From a checkpoint of a small image-text matching model.
Model: 12.7M parameters, encoder arch gmlp, encoder norm layernorm, encoder patch size [8, 8], encoder layers 8, fusion encoder norm layernorm.
Data: trained on procedural textures in two colours, tilted and lit, 48750 training examples.
Rows from block 3 of the image encoder of a small image-text matching model, named by matrix and row number. Rows with one number belong to one neuron. Each number is 128 + 24 x the weight over its row's rms, rounded and kept within 0 to 255. All counts start at 0. Numbers have three digits each.
After each neuron's rows are labels from the 100 images, of 14976, where the neuron reaches its largest size: "place" is the part of the image that holds the peak. Only what is clearly more common there than usual is listed. The data: procedural textures in two colours, tilted and lit. In brackets: how many of the 100.
# u: gMLP up (value half) (encoder.blocks.3.mixer.u.weight, 768x384), inputs 128-255
# v: gMLP up (gate half) (encoder.blocks.3.mixer.v.weight, 768x384), inputs 128-255
# out: gMLP down (encoder.blocks.3.mixer.out.weight, 384x768, transposed), outputs 128-255

u.742:114124122146100154084108122154153086110112112096124130114148121096126126123149136143139104144165126139093086111140094175116145191165104132150163137147143127134135138124129178135172157141132100126194108147110136116154118160147122163153137111073115138122168130123104102151116143129134115126127138104127140113117100122164151139110077121168124137146132117093134135128088115086136109141166
v.742:125092130108144134110106115141126115153156123171137104139108206125144103119158116091095123097145155122118124069127102130149145104127145145091148110107185107129133121069060143131104147110142117138112148157098077135145103088119172177124122081173118115128143140098068144173123101138095145140120111145124156162136134135121122146129145169118145154131142141125164138113142163146167116143152
out.742:160132093113146127194117127082106161130178150136149151091117166122097143104141109163152158085153137123124112126131140092160121098152093121118125128186147123163143114139162148124144122125157111098074143114124104176132147156103115127108109124157164095162098146122104162124133152128080093119177142121150160129108148128123098160174159178125122123100169160181116091058156119102115109160129
place: middle right (28)

u.654:141088137144135096092114135151112128162144115187158138107082126107116128107186119130147116171117100171148134118121130130127114143124165116091128167123100122122120155129145126115109170116150153135111133172110118126118135112098138102138112133118117135130148127147150161147132129115157124145112103159108100099134116133111108133115145091153135120171130096131116144129155157144105126092113
v.654:086145128123131112146106121144133097161104139122181106135107155099124145137149122176121131146095121125160135160127142129163128150122129119117123114092125130110136115062138117126120132123127084123093121097115110123181138111148156157085129164089132133119128134141132112124130138134136148109124114119188120137125128104128125115125116112083151113178137094137135128134107107113111131106143
out.654:131105117091102130113114135068094124107107122107141150112115125117112099120106123113092121084116119139113120098119125122148148192078118131094161153143132129153151101130176124148127141129140117136078126155141149127120093141129154101120136168116139136128133161115106148137111147082110133118083126109128121117078149123094102148169104192144128109140134155170144122123142130125092114132104
place: bottom left (50)

u.210:195134085146125115113080129119116129142148129110134135141110140091141167100106136150160132148070163152167090132109144157112077120112160110114130145101176117102120128070143152148101098178122115120125094110103111131131128096131110125109099064108143136144157123140109082128128156127132131103150118083154138094176114108160087134137105072127138142154140104108093128107134130100107126116131
v.210:115144107120109130084099120119156121089106136182172156134065108152128110156109148104117148121118138102084136183113132130132111152128156134130142139144110173099178110158144165116091131124129109096158112107173129177152153109147126130122143161097142114117081102142160144145108161143107137123121117137068150127137122141138076087131164156132147101074113085127164125113085134110134145124099
out.210:093140137138164120135153115135133097131103139126107123124139149157102097124153076143127133153150133109105156096132093119127165135170068157110129135132139156161114107159126099131137109085107132092111172116153131137150135188102142118094180122152128117151056148114138130135111086102138119148115139142128090173131124155134162120120165187083110147128126142106157122163119132144143135139153
place: bottom right (41)

u.403:113154119103133139131157120111158110143158124126140130148070119115114165147171115138117085083141125142130113111146123072124109159118151128154126133159114179166131093110151133136150137189139116094126147128149158083117103078145129151158094091118111114097120166159138096132167152137068137140126134131149146140112174147133140139101124131157131129151114148163113165110089125132163133140139
v.403:161158151132120142124127129113142123124111120152143159122103107076118113112178143107135109118169116165139120105109121116130140095140096135123164149093085103156083131163177099123136184166107093125130116100141132138139103087161140161177119141131130139126163113173090110127097139113123140119118142161118160118115130097147115127134172103059125145141130122117099122112180134090103125144108
out.403:174117160157117134141096132145105162110169128088108139149127140130123149149118153132168144137144136156139127110138175118173130095136106116139102130170123085153156168131106131097148121084144138100139130085136117136168101146152110132136136152156148129142151098132146131147133124156117094119143132113112120138087106084127116114136138146133128092094189090109139121113124121134080134142098
place: middle left (31)

u.750:127104139108148137134128122148127112110142116121124116157128157102161105126167138108121134108141128097109137108126095139142098124146130129116112112055147140114192138082137120133106198129100129112153153130083152108104133099166143104119145173090110150133178143124148096118136053115075134126102142123150122132132123125123154140105138116161125169143171118116117165134208099114112152142141
v.750:143127155130171100153122111130107121136156098111159107137127104154110190145152140165139124134136147132127135118102120092162133127080131112151111162113149118157153124166105100116128152140151117102070149104129104082110145141172110118146152072176122100140060130197163102106162118105174138150099117153163123144156098136147156108140125113118109142123132133117138123169130119114127142068173
out.750:130154144142107153188145136133095140137157114133123088116137145144086150134134120144154169104138117122069155150097158146161117078136082181131068100132107078177090148164112115136110067128156137111132173113095094128164150149137118141125140118155161159087059146121121142144153109165164126140157150158113111098159096098135096072141138119138144143144091113113123117169125146154144099095117
place: bottom left (91)

u.124:105127149130098146093128143161120119151149186114145099153132144144133112157055128105119143115134095140129131130117090142141144123132106121159144140110140114158114158127102149116155081138107117123161161148111120154103151138080125119127113138148147116164129146117116139142088139107082136142195123145122164084143119137152127125132126128149111106106104174096135119192090110140159123116167
v.124:105145127126155075142127106140127107155142124107159091098131170146095106123132133146099137114090145090125141088141138094151160125141141118084131183178127129134132126109139080132161144093126123157110173129140094115081139164125105090145135100139139107144127196142106130122127091147132102134086112133200097119143129116137134132126107152105136093173152116194150078103146126096141148144133
out.124:116106181170134114112156123115103159101145109128112097136113130142132115141162103149150132102119133088112119123110129087121141124175084134132109155157122147139149156130141144129127138110103179124146126145140145124126116146130163122159093105137166112123127138116167139142120159095078129127116154133122107098104107171148106105181113116130153157098113123137091144155120132131145119117144
place: top left (40); top right (39)

u.325:120139122122149149138169098114149123107146117133120129132093103112124162172171105147126084083130135130125102115127139111114105173118143131137136124144105152162141093125158154142153150195142110104137150122134166110125109089171123155166099083123106136104111158161104108142173164151090130129131122110146156126105180151140131126093142103161129127151131138135092172102082122136164120140160
v.325:156136157152108139149116124102129104107111107140144165107128120075109116117161163102121079085179109162149131105117097127145132097146103132131156151099097101170091123168159080110144146130088104132135134082131112134140084091128135164154142139130133128128159119151089107120091143109140123112103153156108152144121139093145129127134149124070126138147120134128127128122172168088087137154114
out.325:174132166128113127150096127153100157129167149079117130144122160121117163147115152148166128112140145150137134112158176122167136101139097123134098135160124095157143157130103134100133120094138127093116128091142111133179083138136116142149150153173133121159135099144144132150134121150108089114157141120117135134074108081129106127164112169134126102098192080131130120118145134124092122147099
place: middle left (40); middle right (25)

u.716:161156119110116125120147097125105115135149125124081091172130122142123185115088119159160148108118160132137118160153140164095113166141104120139086112121136120106109137127156158125110116161136114089156116121113143174121120109137111111118115073104143163082130123147108106135119153166114108118159091115183148151120130146149126154116104156145113112114112105097106109117099132088138114105192
v.716:138125121124110099082099167138133137091131140141151152137060121108111114132135169109120127128126106117119104113118134095139116145102110123136148089150113146137121139154162122128136126128133111139107125075131146176153145146195058114142134125103149113167096127191148162127126136140106134154117138133105152129157136171168108101104136180114154102093093113165153171109108090125133142132148
out.716:179149118124139096118099144099158107141096147093162168103129152115084119181152129145109135144113097090155081121089127128132145114176133151077181153151105130153128143117118135103173115077094139121087149127144122107128143129135108145163176154146114080154118141099123146152128115113145165157142142123132113095138091126129113126162112134114124162140185138178147100111138121156122134135110
place: top right (52)

u.648:165119126105125108138139131111115156115075126171102121121116210153125128164138111147109094093092125128148137118114119178131155123132147105144104122121107155165119130106114147151135153108177124158117121213114129136149118157145143123112129175106137173109118104106130139123106130100128136131143144133120115074113111093156140117115192120151147111138140122108083139091135133163136174146108
v.648:098139079104150121131158143111135148140099155145133131148106111086146124112170178121099155114166152107117118186174105146151155120115162140153123084143104138095124130112141101112158126114142129112095107122170131121180113113159078109119104108127145116137153145174119132138131149124106143106138128103107138129133143169171106109155127121108116128066141105135175136106108109106167073123156
out.648:092127116139155146139117108134126107144140152140128143188140067104081127137124125131127144136154141107133142133140148114104132120083087145112137121145106128081168119141111143118130073162093117122117137109141098099138090078099098108133143089151136110128136113162150143112144173124160136113133119138139148186168108125127092123142098166125127112144124145142155113167137131149101101095136
place: top right (74)

u.536:129149116118101148109141153107127100124144098118140209126148137141101127107180104134096134103111158175133130109148127136150137141131130087140126155110097150105145127130150117139153104152129112160123100159096105155110101141196112136131139125136140146088140167089112148110180122106079097111166138132142123123120161174108093113108158126130148141124136159178085117116157115138095110128124
v.536:136131129133107131141086120138132112150150150121117115162154139178144149113166115171144158160124169137113136117143167156133117144188125117106132117138121128118116154122107131119133141140130074175152126122122088168147134174146102117113127164160130119105163145082117130113148129123130128155139131106107145174115094110135115103122131118121099133118158114095121103127110130127121110115097
out.536:144116157131132124133125125103094156153129178168142140123125169114129153136118125109112188112094137101165140147149080168143124207137156134112154115126118129118127092152140093136154086177143096134128110158148130146134151118134149080116128149150117095132126150118076128172118137179105120139171130112107130110127092079090168115081131166115144146168080159146117085120174147136147121071152
place: middle right (26)

u.377:142162130125180118111079095098130111222080165155119119135120162121151125080131133134116129134116137114149139116113132152106118165137149083118105114125109160103177134120123143154105092135135146100161085113162106180107138104046150101107115109072120157121137104168115131111127102133115122125169100099175118125121128157159137143141139123154137124103128139151168139138133171145156135103165
v.377:134133107098101113117122127132131136142096160161132105120058111098144129084120154094135114133148136105101101133122160100170146173141088121133163105141097124094110118131146104113101128141139088178148109114131141155110146125179108111119109139136141116127119137136092109143153129129094115130140107129129142101104122111194092120130142121125127133094101119155149142104085118144141144164122
out.377:135122116123145102153122156145104099148118114147140127102114100130146119156147098165142169111152137131134125109106097125116112128116112137098111166107105110098067104135100138139125113112117129143123134196121139121116093122131152124133138113180157109120114148098176120126119116128146149147064129142103099140139113142110093162095119092100145164143159148110110120118159095130140135114079
place: middle left (36); top right (34)

u.667:165154124114130121140095096135135123121161107127117081136130125091119176130113161172161100171087167134165100125143112145149125143116087093107123169160135162122131148141138149156123093147126092059114143103147117136142107114163113150113152084103138146104111134133119114120091143172146120118187109122131129117174155145141128125120111084128106124145148128118149134116109157116134132140158
v.667:148150104124145119091081137112159136141116120143135125109066110078094105138127143104121110105142092133113147141120145109138146093104131154130094113104104145165147097147145124138110150167152102156141098113155146171157131093138119137143126103060129130146112066162121165122118151130094116094148142134096161125114140120153080120113147124134147063116102159166107139189106110111121163132142
out.667:132138167125144116124132170113099104161087121096138131158112171128107123120162099140094147091123129091139118132121110075137129108184142148137114115126143095161107120116140135115169139096075134174151130117095122133124114127074130116139132172160131118144097145138158131139135131132130133129095157144112122132103120106150093147158126195127146145114146112172126138150158131119099142126127
place: top right (66)

u.601:118097150091120132127144125154146131123101159126141133121096144151109117135117126095140128087181097107109179144116111106134183133139102106137113105125093132119132109116122116147126160111142132151143157129127136109105140137107149089104109128118127141076115112122143166132115109154140121122111149144112115122103153129096139084103167170122156111116112148136110154147134111125156106129079
v.601:156133119118143127080144144159152128136139144183124169114090092087101119102136159133117105111143124122122125140088170117143140120084141116168138101119068126098132135122139148115131157141143099158116099137129146173100138110149129137127102118095145097113119139162136122132108128120119120118128138103126170097148149124169061096091142139143143106110124100169149150129074131118145112107132
out.601:140127092151125106140127136086106140115116145130131100151129099138152118159158140116101136123117122145145143106117124131133101133102152136119163091109123152104125101140133128121121109128169126120103076174149126127132116095151102187146127169107118109142145114119134130140146148129170102121127139179126109133144126167108100154096104061153139130125137128143138136106149138144113140158159
place: bottom right (78)

u.189:159106123115168130074063107113101119146104151150082080130131137138157144094125107151148144169081176095176117133150117158121100178144126095097137145175153162108155115111098132160062124170109125090121118117129091155148139117100090149111118102118143171107122117152131141129100094129146089090166088116159121143124173128151094152105167111134118123109140096136108141119134139124115126114173
v.189:144172107102076081108129088158132149106187130137119166147076146114127159121163156090119091122126092117135092170082143158087160101091111125139159100109139144120121108134167122121136142122071103149157109111164167142119129088128142113132161113104122118129135129161157117139141144139125148122153154113117143107142160178176096076137134147122121107119106132152128159141070134109168118121118
out.189:103177151160136158135134126115121101142153135100145126099121122109080149181180095162110150092120091123129083107099114095078118134132111108157136166104119109163113121128122145140168106123120102081077159129140137127134121144119122101159134117137150103144135146115168080110104109158131168139099148120107126119088107154151111125150137125089134109142161152122132138126150108097156123101094
place: bottom right (66)

u.76:115126096151157150104129129169111136124164168119136101103112068143107112136112156119097188125082121076123085148097110127096151133147183162131140103144093167132137101122138143153115179133114101147115155121119133131124132154123145097135109148123132164149159126103115157156069172136135148141161103123115146123111115114133088096131113105160134133102135110146124132089147129166083152157127
v.76:131099154107125166080153119127158108093127119111148113133138109113142140087074128078128133132149134175141149137100125107100135153097096125128125099143098104144107114123161145136170125171124107166166141113107117126078130167094092162123084170159128125142148131160136141146134109132132162104168104077160163113120150130100144125126129132156144111088102138126129143160106129151176128156116
out.76:131116139128125158094120129120131147131118104132122120103122106107118049109123129142142125162115132132100149126140165150106091167122123104130128161109147138104151164102123117115170110136143134148123112162138114161155111131118135102126143131157171108091112109092137151130153118141182102130125093162151122147112120151101133146150124120131195164125173199153110091090095152146118127096139
place: top left (100)

u.539:165120117128110141115148141135104163132104140172116118109135150080154146107117120173129132160127118147113094100088126144124109096124119128124140072067175119108141165109108151124149158155117127135133117083094102113126142104171126114108116100103121159121165134131097113127102119127128084129151112102135131143149156103167159089129171117096131176126130130075132140099165134162135123102150
v.539:148155124105149079113130112143115129106135094103121122120162137106114209122135115157122100129117155121143160136116145116137113089075081127123116163120145105147125127171124114070121123151150100128135167085156094131113116147161159095148129120154122083118101166164130146103151126092141150134137128156098133130142131134134105144146139125112109090104129123116113129132066138122146124082146
out.539:107150146115171124172128148158143131128141112111168117129115124163126094129092109099117144105100126088112123163163101119159132113184109155157088168149138121148097123152091099095113061107113127095122157136122166133141137146077172154127154161144127110144155130126174118128132121117114163122143108147114131096171090133159128152159136156145140115101052140125158111163080153121166145086124
place: bottom left (73)

u.461:180115150133150138141120125109117117150139185092110133138173128144137102097093148143160115186156113186126125154102126123144149140129145136159123135114133146070137177138108134154120137157115145154159128110137137152131115114141097110095109126118113123109147124118166120103154129137102098126152114111131116169144107153115155146095094150072127113133144133128172152105131153113101118132118
v.461:133111149149155096176108133107126124118135150099164123144109095163101114126174131127149150133155141122138098129084171064169156119082176134118137137142115096154142140122134151099099171091137164107084094118119105102110132160117087159142138053188131129180078124142183117151131094144145103133064140088157150122132102155122126093150091098148113148123125127129153132174129096090124141127161
out.461:114137125123138106094122142128131130152139112095122111103127145102114143135129140116149172078125127112136122108162156092123134117089125092111159154110160164145138124054158120086076133111139092073114129109151084137134133168125137156158127133172132131173139125151095138179113090123139107154063167145103122100126103131098109163153162117142110144147132140131107126153137116131122140130099
place: bottom left (94)

u.36:124047122156112097104133132144118127176106103154151150090057131120129154132157127116132142177107099129126099141142130120142104160128159093117139167133129143138131144134178127088092165129150145119135137146131141142117158156123126140138115130120117127116145132126128136159132120119128103133145086136103094083127149143125125122107152096171137117134123100116104135133149142133100109112111
v.36:109129077132132127143102159155135122103117125083130129164126071149155113072137145103134097149119145138176131164151056161119096142133138143118119128130165154142110136114183104115106140127146157110151142104135165147171104137112099129120128152085106140115107137171120145136120143097177104111099115144172133140162116115123151125115151144111145104153107108108140127141075120106152154118125
out.36:120087131104103112109113129115089099117092138098148146117114128096134087087128140108084109106113123128135139108113117139140140192072128139098150165135130126148129092128128113137131160122120127139091116151131139135140118133143163125136111153123125141123124123141111149132111150101091136117080121106141123091073129122104107160157090195123142124117139143149140127136152113116113114162113
place: bottom right (33)

u.84:118170128106140104127156131097153122187140146141121114126081103123143150123120128148134111095095117151155122104142099121118104151111162118119162157133109171141099098109131116137098116204113116067071104166131145095136129098141136154142092083116096128111128162167126086128141110122105137156153090116130153110123177145148120162105127105142148130155116147138120151123113131146163136142175
v.84:168182120104132133125136089100144134129096142106129153079100117081119107087151142105130127125152133127132130114106123118150129134128102126136165137106074124136139099128163109111114160143110111151106093106136149134121126074184145137142133125168139125137136101142091112165109147118152159106113164144097143120124156133131111127121215117071144140139102120149120143131150135074135111130106
out.84:142136176147102121140098124159084131091142110070134146164137148123120121141127126117156139136138154128119116126143172111156139103147099123138099142141121089151145166123111144115166120061133140129154160093137124131150081164112134106145126140158161129132146115131160127155113129151099117130118124107110125151099097086154123135140116141122124119102197089096156103130148133135101138148059
place: middle right (25)

u.703:099090161114091224104111120145157127117149144155161111107103083139165113155088139120110086125144095156110160137116144102144132107089152151141128115119180129105115122138110116146152142140147149165122149129135160105132124130127156070123126099120143108095145128153155156083103164115157161130127136158094131130106123125146113115112122120132139168109103117132117143145129123131130105135088
v.703:154130115122097124111088158125153185136116129171125145162137124136107160060133134117139149130132165143150116136155164118141123127149080173168118152140114135145124109196149146114135125112140129111120094118160114116153150137134086111169102123120129121141105122128159123159139133148136078160132126126114112116085079115122081149137159126125115084098069104135111166124147150146146114082110
out.703:129141118135088094105120160136147152112093130143118085156134116154093094142092135109115194140139119119145123117118150178150113134094146144141142116073100150083139107127143165137113087086176127143137133142169109133133116110149148143126095138095121152153142126123170129141115092127145101147148120123156127117135137151114145133148115180137131095125134152153106161092160138103115131122171
place: top right (80)

u.68:118092144133156131083114150127129127129115130148143102114115123124108107112173104118143134118148093111130114163122143144124092126149156203117137093113118121151108160114141155103091143065161092071144159140129126119160096174141098159137113127148124081150178099157106119158148127139104135148089090112172150104150104132107122144106158131129106144146121098100107124136105145109167099135132
v.68:144130105127150103116142117085146100098089087127153125124140104161124105152170131156156133124121106154147106142105165125083124137151128143121148128199125126171089091120127152097106142121128175067094135145123120158128144134089073168108102112125120103139112108121171122110113110119137100119133114151124140121094128118119123143130125131128155143150135124128172116127117139102150096144140
out.68:125154117114109115109137152137120118071108110125121115137143099160148097107121129126099115130119127151078118116142060127104143160123139149094146071144141121107120111133100158145108124122122129150133113170088139133137156154166133126098119141105154114150100138097096126150111138164149128111135128122141156133135099172128129169124176118147124129127118126137105146132147094079115099106164
place: middle right (39)

u.54:107140125097157134124090133120090167161097177135124123100129143150158062088164112089090139130123109074132135124131148148099129139166142123133151112115128161152141111073108135122087099153108129126163074123139097138135114106104149083132152123128144140117142121128135117111130099107150134119136137122162086136140095112137117105147122093137126138126126122118149091123145132137094091128160
v.54:091132080132091119104130152172117147157150153194127122147071128134176105158101133095101136086137087144103134157108151099128121091105081127151105108128119108130104141135189155119078165150133098149123146120145120133110168143163131115084100134124132124131131160148122122119107120137077137114115125121113121097134160174159116097136140103120120121091069120160134103109146133116146133130132
out.54:135109087159144139145153122131151120157134101189102137145127112125130130135107154158137146113147143172075142120106102148134096135081131153098119125074143139093132122133146110144148093100156137101141141159141125140107163136119127155112100103114116132101136133148161151136106113113114126152098139144138130128107144126115136188108145106139133169140135160121067172117146109146145151130108
place: middle left (39); middle right (32)

u.258:157164088145112113125180130138153106095137071125137108140080105164105101150118123151156123106117105113138142174135135111132160118088124117134118106151089166127131155128111156143168130133159166140131143112119114148130131110094126096087148125094096167096044110130168139131138171164105128110137165166122133158107143137114151101131134151140128108107101152153109153122109143135168156155111
v.258:129169092094146140105104168127139152110121116148125157135094107122136097107118141119131135143169118082127143147108154116147161129079115123135137101118100119142158114129125140133112155126125136159137120165146156158128121112155076138113090129104135138097121143140185151179152099090139105151094122102089148114126116115160091111077159147136146133077134094176131125143113107128132167105130
out.258:113094160092138168122094154131103177155112208109124118121145111092128162117163129113109120107159141114143131118123119105177092134152130125121167107123133097121152126142142117130098126135115091154123116184107124105123116106159102168187135150153151109109187123127114118103123124094159119121114090141125117100149147132123090115112149112115164118117131096166155122144145112136112114116144
place: middle right (41)

u.321:108073106109122106145181131114113155103145128121155114139153148159132098153114090091104129090123118099103167145124130096089135133118104147144095078160131133148118116141125135123144187120161153191132120147130162104087132125114146133123126152151108161098110132102127144130135111120112129141119124124127122144110151146106171130130155202154124118137104132141114133133150153140166151137079
v.321:119151138119122145083153154133173112109106110147144149090054161121122123123136148117113099122160121115143075136129149131113154133135140151173161086132147129160114145143136101122090130150144125138150112098129147176127167105143099140144111123102149089131099110149111134147153153147137139150130147108079127092126128144171110120121126140134166114095122101141127123151083115132140141126117
out.321:104152136134132169125099122142139116132113164126101124093125096092116109118170153141127130128128134153137122102138150140154098097077152130137190128120096130085148108127100129109114107123151095085076121145142102153177107123174120157154134110108153119137166081123085126171141176136164108122106109160120161118144135102103090114111111071128151138098126130113138118096091106148099102139149
place: middle right (52)

u.95:171153141125135142114138123108149111150126149152148152104169084134120132159054118153145144158109146107107131116115136147106108095108142163177108108102133108104105119113147140122106092185091122147072139133138139134143119115103132122128091164122118127134120152099116120090112133096157095144161101161102131138121096094146106093106136152135161105144113149133116149130158139193139147159123
v.95:145133134160124123126139095148133130104149145161125112141167132125121103112078079164131162156101111135139170090104139129151155136142110125114139143142112106136113060150086153126134075150086138160137101115150064128130140125147145126155112127166112104133187145155070150137139120118155108133095115110146168139127070123137148140143093120171148139178126143140124128118153120113108148139112
out.95:125142156101120139081124122100137122089124158110089132126099124154099101142145097125086184138102121140127120127116214146078132111126167132141074164114093084165124110095103126118131128153134124158129129162134147160138111109136120105118083119133127137133098155126118108125132126125141126103122136139146132122147138107144127117159118155137146116099109125133140098088101142104129126156136
place: top centre (44); top right (40)

u.39:127117162114084169144146159097115144174110123099151139139148126125161102130075107097142103139101119184143123136110158147116146087139109110108114150113132088144110105132106135109112120156111090197154110129136104104107106115059141133100106117134134149139127130154168138101139130141132120086140131149103141123141178182153134114114128114122159124127079126133140159131140104148170142125092
v.39:154125119140121123109144112143101131146160088132126144105133129098141101108110121089142147107096114145149132116105115118138150155142150180128147120137129115136080128090192161134108159124129131142094102101135120146067152114120124184117127114130135118151155141160111114142104146142103144130185114111061155094127183145095104142090129109164123158108141133093151108089110152109087102139155
out.39:096143142111133149171137137153084147132151094144138131096095078068129110110134126134135177139168142170147085156119103102098155157124163122124133126115138154119107148101132160145136113176132125147144154122114130134118101108106123133114114118172152109179130158122115134093151145136135096125103117117151164111135168126085115182128122135116145124156093197098123125156108117116105168127113
place: top left (47); top right (35)